From a checkpoint of a small image classifier: activation relu, 6.0 epochs.
Rows from block 7 of a small image classifier, named by matrix and row number. Rows with one number belong to one channel. Each number is 500 + 40 x the weight over its row's rms, rounded and kept within 0 to 999. All counts start at 0. Numbers have three digits each.
After each channel's rows are labels from the 100 images, of 14976, where the channel reaches its highest value: "patch colour" is the nearest of a few named colours to the mean colour under the peak; "top examples" is what is common among them. Only what is clearly more common there than usual is listed. The data: rendered dice on a table.
# convs0: first 3x3 conv (model.blocks.7.convs.0.weight, 96x96x3x3, each kernel summed), inputs 48-95
# convs1: second 3x3 conv (model.blocks.7.convs.1.weight, 96x96x3x3, transposed, each kernel summed), outputs 48-95

convs0.10:517504513497501581547501502506511437488463432472490507562417493503537541475500510497502505500519557509501496470501492499507512620515501521519504
convs1.10:492514671494490507478498452542540486529492491477506492505502529506478501501505506503471570593422477486506491495498515499544666495497487495505487
patch colour: pink
top examples: white die; pink die

convs0.21:426542479505501503463519518498482474614489391510647492456504477498474472463500494493497426519538486492503485519515522497485496489514553489482500
convs1.21:549491512552492481521565504526499547592454506520434509506472447548501513502488496491506507496483495630483501617500494541553499489495485541586507
patch colour: yellow
top examples: yellow die

convs0.3:498465495500522501502621495501503499603497532498491497501499483500539503501496491509489505500526501501481501511532491524509496500499702494500486
convs1.3:500489526518485543495605518468497553506472509501482542500451508502438501502477422541503553508501489570493497494518479529513497478501467588530505
patch colour: black
top examples: yellow die; orange die

convs0.15:499453467497475470503504518491483545471541502476497491504540506491580547540567492492497538502477505554436569505633494509506498550499479496541495
convs1.15:516435537498585505492469502509467489417424516487551415504512498510367515484498471509515475510500506492494508477305461496494495487405501498485460
patch colour: blue
top examples: yellow die

convs0.27:470498542506535448489502503572509502477492492574497504496549507429487494500482553507505493418526489423529500528500493492487492491483525503495490
convs1.27:498471499514477620477512499550539523490491501519493492451467451505494482501609496482540496495494500494484493502467545529538457490496484505501518
patch colour: white; yellow
top examples: white die; yellow die

convs0.1:502488499513501501500566488493512499596493498510538507489494441516512500499497485512489482495557501500503500588500496491434499500526548496492498
convs1.1:512492519506510550509502504480453545481479501480460512499496472521499482502466481494549529493488477533487478502504449502573414488489476563549510
patch colour: yellow
top examples: yellow die

convs0.65:489532486499493452442514517497572430522357462566506510474539485528435494462504510513497447476505466472518441588545501506462506453507512448490498
convs1.65:497497500504510540494513502495475507474494499472480482494451271490483466499498490497500500494484500509492405499446524555531479491502484543502479
patch colour: yellow
top examples: yellow die; white die

convs0.22:477593542494485494503503502499473525487507506457481502506483548498733500489514540549495542496501508497635496451520507502546490511493496513498555
convs1.22:487504499497527562497491517538473499477486479527484505500466460518316497488484454471508490481495485581409496492454498524502512499487438524498480
patch colour: grey
top examples: white die

convs0.2:510463467502524499476473472484534491624481483536512509467513510477528475481494492554389465501508452462487477570533503496523481476573492471382472
convs1.2:480486518530527503498508511480495514340504501476472526504447399507501415475475496497501501495570493516480480502450455510557494479452487543506484
patch colour: yellow
top examples: yellow die

convs0.19:467499268501503484481621493496493452563480467574560485408505500500506498454513501498503463478519492489508488561543464459465490499492580451480463
convs1.19:534489510600497609501550500543512518617495491501457509501474403508486544490487478519563512488496499550492501547503498569531449460493557519506503
patch colour: yellow
top examples: yellow die

convs0.54:499485496467492475501585424489507471599494558500519509484528544461535501460380499499480461444498495489463506459558490494504479498497571439467479
convs1.54:500480501575490534563538504511477511608506540568502503515456498503501529498550499535521505493519501617469491578516499545509493497531575516536517
patch colour: orange; yellow
top examples: yellow die; orange die

convs0.0:489479482505485485471465482490509460580465509518463511470490462497506451453492496511461482550436474478501469507497506499496488466501420433442427
convs1.0:505491505509500549502571509495490516557510576526451502507484496500519494508492501491519575498526494543441499492506505494499501499492593565508505
patch colour: black
top examples: yellow die

convs0.4:441456534484475485493491447469499348599476469504503478455502486488519470463491490456393492506483483477379490504484534503522482469514484498453487
convs1.4:505501500506496537501527522517497522567520660598494541508487430504609498506500505554550539499530492513493495495513483483495499510521663505512506
patch colour: brown
top examples: yellow die; orange die

convs0.48:474466525514493520464538471539579459517463489465545502489483453517518475457502500515476499507514470447498463560499510573529580473492522443471504
convs1.48:497478534502506547499485501589528455492490492491468505489497498496382495515524492485494502481450498493596493449510510505535536495470419562500566
patch colour: pink
top examples: white die

convs0.85:507636477498571462474487491536503451489498484488504565470541527451488501497502483578470497496431448494571448470540519495504567496557497494426470
convs1.85:489635521471523609484512507575505522497501493557488470493487474496459493501503508480574504477491498485513484501433516532503468496480498503494530
patch colour: cyan
top examples: white die; teal die; blue die

convs0.72:502562502634588514502489591502526526519504501521504490501486504523481521504509496482502503577502500503524500533473525495479592503504511515497637
convs1.72:496430440503499552515467505514337515471503483474475498543499494501487492497479474492505489305494497499493485513499486503544457495384461507498429
patch colour: white
top examples: white die

convs0.20:503478500573460521506493496490577522483515515534655496509499475524498510506478487504506507528545540539488511515485496514497489514491553523541481
convs1.20:529502504494503522579501509486438537314509524467471550497500521502497521531456502478473557496458486483493491518501494475593497452475454506607483
patch colour: cyan
top examples: yellow die

convs0.26:550545486447540540504490547502398514476510500488494470506503505463485534531417499500565529449464509509528516491510511521509536527495506489498557
convs1.26:494598490468540424506474507520522473437508523583460553493531513491502502491472484505529389471510501510541524487505477430503492469501438495496492
patch colour: white; pink
top examples: white die